config.toml
horizontal_flip = false
cutout = 0.25
encoder_activation = "relu"
encoder_kernel_size = 3
encoder_expansion = 3
decoder_positions = "learned"
decoder_cross_attention_every = 1
decoder_tie_embeddings = false
momentum = 0.95
weight_decay = 0.02
Rows from block 7 of the image encoder of a small encoder-decoder image transcriber, named by matrix and row number. Rows with one number belong to one channel. Each number is 200 + 40 x the weight over its row's rms, rounded and kept within 0 to 999. All counts start at 0. After the name is the row's rms in percent of the matrix's.
After each channel's rows are labels from the 100 images, of 14976, where the channel reaches its highest value: "responds to" is what is common among them; "patch colour" is the nearest of a few named colours to the mean colour under the peak. Only what is clearly more common there than usual is listed. The data: seven-segment displays showing three digits. In brackets: how many of the 100.
# convs0: expand pointwise conv (encoder.blocks.7.convs.0.weight, 144x48x1x1), inputs 0-47
# convs1: depthwise 3x3 conv (encoder.blocks.7.convs.1.weight, 144x1x3x3, trained with AdamW), a 3x3 kernel
# convs2: project pointwise conv (encoder.blocks.7.convs.2.weight, 48x144x1x1, transposed), outputs 0-47

convs0.96,115,158,185,183,149,179,169,242,213,218,183,245,215,217,157,182,124,233,176,233,277,181,191,181,189,231,274,211,266,178,278,216,156,196,135,243,229,188,197,292,207,225,123,211,164,137,217,189,216
convs1.96,097,165,144,214,232,228,205,193,288,185
convs2.96,122,179,215,207,142,172,233,192,122,187,257,266,191,253,181,205,175,225,161,201,199,218,167,197,163,201,296,180,89,210,223,216,139,181,194,244,191,154,216,163,280,168,148,241,212,190,154,211,232
responds to: the digit 8 (66); the digit 9 (57); first digit: 8 (36); second digit: 9 (28)
patch colour: green (28)

convs0.137,133,180,282,194,231,219,243,203,127,194,241,156,267,119,221,223,154,161,161,237,281,201,249,207,215,137,203,146,203,136,173,155,209,217,243,237,240,167,208,238,205,220,198,152,213,238,166,150,213
convs1.137,079,224,198,227,289,167,179,246,161,200
convs2.137,129,178,109,212,172,246,191,150,177,197,224,195,138,262,222,139,189,236,204,188,158,277,181,144,239,193,117,183,180,178,199,189,192,136,155,195,163,182,150,181,140,153,279,177,243,192,177,226,184
responds to: the digit 1 (89); second digit: 1 (87); first digit: 8 (28)
patch colour: green (27)

convs0.108,122,188,212,146,193,217,229,201,120,201,307,187,214,183,201,211,167,243,213,262,277,223,162,216,267,250,172,213,268,212,152,212,208,225,170,246,175,285,172,210,232,230,269,203,161,157,187,172,195
convs1.108,102,214,126,194,200,271,208,163,247,207
convs2.108,108,178,239,227,174,203,202,194,223,194,280,168,155,196,166,159,233,196,237,185,211,188,274,213,173,211,89,228,144,267,173,217,232,209,187,134,147,292,201,212,175,229,258,223,201,169,194,210,123
responds to: the digit 1 (60); third digit: 1 (50); third digit: 7 (26)
patch colour: green (28)

convs0.52,100,164,179,178,142,266,237,196,196,265,173,222,262,156,114,186,157,227,247,215,102,160,175,169,194,161,208,210,244,199,234,283,229,243,185,195,197,192,273,173,219,242,191,155,201,223,156,166,216
convs1.52,111,288,204,233,193,223,242,157,234,209
convs2.52,115,107,240,197,134,266,200,230,148,138,152,263,159,156,238,172,203,199,229,185,184,199,259,124,137,197,178,195,160,209,151,144,237,216,131,183,223,162,193,207,243,221,219,154,210,158,192,184,221
responds to: the digit 0 (55); first digit: 0 (28)
patch colour: green (26)

convs0.132,129,244,275,151,155,203,172,219,179,245,233,119,230,214,254,272,125,139,166,220,149,222,182,151,192,209,156,153,220,153,185,204,171,212,231,211,187,201,182,153,132,249,164,172,126,202,192,210,167
convs1.132,081,196,201,153,243,285,154,220,195,175
convs2.132,109,234,222,228,154,224,176,220,212,162,177,235,217,174,213,199,232,172,125,190,102,218,192,226,285,168,156,185,248,267,100,198,220,202,246,210,173,199,132,182,217,209,225,216,226,208,228,297,180
responds to: the digit 0 (100); third digit: 0 (82); second digit: 0 (34)
patch colour: green (27)

convs0.0,119,147,244,157,227,297,219,176,220,262,205,235,157,252,197,227,173,234,241,220,232,231,193,184,218,180,152,154,231,194,228,248,208,132,257,236,233,132,221,197,257,265,239,174,204,129,170,229,235
convs1.0,106,198,202,192,208,165,211,197,312,182
convs2.0,133,231,194,178,148,279,169,180,191,154,133,228,247,214,241,191,241,222,130,197,195,238,173,219,211,175,202,220,192,177,193,188,163,221,164,212,184,267,218,312,177,184,256,132,252,291,208,237,208
responds to: the digit 2 (86); third digit: 2 (68)
patch colour: green (27)

convs0.49,074,188,203,234,141,160,196,252,202,261,236,196,170,202,175,240,205,178,211,160,175,155,199,177,202,203,296,127,210,300,172,227,227,223,224,222,194,162,225,186,197,151,159,254,134,256,182,251,123
convs1.49,075,261,226,216,213,238,118,220,197,168
convs2.49,073,174,182,233,146,141,213,220,169,206,211,151,167,189,223,161,240,218,201,243,160,159,221,197,240,185,107,177,213,196,200,235,245,152,300,191,123,181,185,147,232,141,209,209,229,252,230,289,217
responds to: the digit 0 (55); second digit: 0 (32)
patch colour: green (25)

convs0.97,121,171,184,104,167,231,206,209,225,225,192,266,200,109,168,204,211,200,219,232,171,196,191,192,260,242,205,170,179,204,180,206,200,240,213,267,222,133,216,276,268,214,205,172,209,125,123,237,140
convs1.97,090,207,182,173,230,210,198,229,307,209
convs2.97,125,142,227,171,280,215,195,230,198,196,168,169,195,229,214,296,160,267,212,132,171,217,223,183,233,213,205,230,199,201,88,238,181,289,163,216,209,222,186,276,170,200,186,216,196,267,207,211,220
responds to: decimal point (95); the digit 9 (62); the digit 3 (57); second digit: 3 (38)
patch colour: green (31)

convs0.11,122,221,215,188,187,242,207,189,194,158,254,201,227,156,207,231,165,209,97,262,264,162,245,227,214,193,215,183,235,141,192,215,238,153,228,244,170,242,192,194,229,201,269,101,199,204,258,144,133
convs1.11,082,177,159,187,184,269,206,184,281,194
convs2.11,131,276,230,196,193,165,243,135,222,169,170,174,144,206,136,162,291,153,172,239,205,191,220,153,204,188,168,184,171,235,222,263,185,225,146,223,222,258,166,167,197,214,290,200,224,228,126,175,237
responds to: the digit 1 (85); third digit: 1 (73)
patch colour: black (61)

convs0.64,067,244,146,235,251,158,222,198,217,233,206,235,221,235,127,235,143,166,214,160,225,163,179,177,211,226,200,204,246,138,201,219,191,124,247,239,181,161,161,216,161,255,193,176,85,177,226,273,220
convs1.64,096,221,134,177,159,229,193,203,136,151
convs2.64,099,198,121,218,271,176,207,185,194,306,192,149,160,187,150,115,218,140,248,204,158,133,220,207,208,204,158,242,233,252,181,242,146,179,196,155,175,235,151,198,218,244,184,181,208,202,221,237,156
responds to: the digit 2 (93); second digit: 2 (75); the digit 6 (57); the digit 5 (57)
patch colour: blue (26)

convs0.5,089,185,172,267,184,165,197,182,188,217,268,144,210,274,159,244,235,219,302,239,194,197,222,216,230,259,173,100,189,214,252,232,186,249,209,215,172,192,220,162,182,166,214,156,176,249,207,172,124
convs1.5,115,234,203,181,304,173,210,230,203,180
convs2.5,110,243,216,206,239,100,141,172,195,185,233,246,145,274,193,195,117,211,215,185,160,233,153,182,225,217,180,235,245,225,273,264,223,185,281,198,232,165,201,188,183,170,248,186,237,162,157,225,230
responds to: the digit 2 (60); first digit: 2 (39)
patch colour: green (27)

convs0.51,054,194,221,149,235,191,132,332,199,205,198,184,165,243,173,162,188,218,206,120,284,147,208,197,199,205,211,206,212,255,165,233,147,236,197,196,169,260,157,235,174,156,227,165,229,173,259,210,234
convs1.51,052,190,172,169,168,156,149,131,240,226
convs2.51,051,218,266,268,209,171,202,249,140,230,205,226,169,273,208,237,188,229,229,200,211,345,172,200,192,204,168,195,238,230,139,238,178,222,174,254,176,179,239,217,244,215,194,216,154,226,280,206,203
responds to: decimal point (100); the digit 2 (57); first digit: 2 (33); second digit: 2 (25)
patch colour: green (26)

convs0.44,126,198,147,235,200,210,211,211,180,157,252,214,221,257,155,236,253,251,179,222,233,161,195,171,210,207,130,223,167,182,260,93,168,227,217,164,149,193,213,155,247,143,158,191,131,154,221,275,207
convs1.44,080,175,187,240,136,140,244,164,185,229
convs2.44,114,179,168,207,196,189,143,212,188,219,211,240,245,216,265,258,233,250,165,220,191,213,224,121,259,307,168,243,264,203,185,151,264,166,190,189,185,175,219,206,241,213,247,164,126,198,178,179,266
responds to: the digit 8 (56); first digit: 8 (38); first digit: 9 (37)
patch colour: green (25)

convs0.15,101,195,170,152,214,213,222,211,184,152,207,222,121,246,134,265,203,148,194,235,186,194,186,202,178,205,170,114,223,135,187,183,261,146,128,106,207,204,168,251,249,229,251,243,218,230,205,177,221
convs1.15,093,243,292,228,192,189,222,218,153,195
convs2.15,121,218,198,244,244,161,237,152,194,230,209,222,150,222,160,211,127,214,235,216,215,133,235,211,251,225,291,220,150,241,139,279,156,231,206,201,234,252,189,172,247,159,236,150,189,224,171,254,152
responds to: third digit: 3 (35); second digit: 7 (28)
patch colour: green (26)

convs0.73,109,156,300,164,220,222,143,202,112,207,209,177,238,192,219,199,167,171,162,138,233,264,186,191,198,253,168,183,219,190,219,246,172,199,231,184,197,239,187,125,104,221,177,197,113,193,246,203,197
convs1.73,115,208,235,170,165,244,147,225,274,186
convs2.73,113,179,279,238,202,211,222,237,186,146,227,218,192,228,162,259,220,222,170,106,218,217,205,216,178,148,165,203,187,300,165,256,170,223,224,177,229,185,104,208,216,165,180,137,208,180,275,203,157
responds to: the digit 0 (100); third digit: 0 (89)
patch colour: green (28)

convs0.18,129,208,153,255,208,195,160,174,225,200,171,221,247,173,212,244,255,123,255,184,212,263,196,259,232,280,156,211,218,169,240,238,201,229,192,222,210,230,301,238,158,273,139,187,191,183,207,144,215
convs1.18,106,192,194,206,221,174,207,210,312,220
convs2.18,124,159,214,221,238,166,267,174,207,165,239,123,178,233,230,248,241,165,196,174,176,190,208,199,207,211,142,223,245,294,241,228,216,179,152,172,164,195,222,103,222,215,138,204,160,133,207,242,264
responds to: the digit 0 (59); second digit: 0 (44); green glow (36)
patch colour: green (36)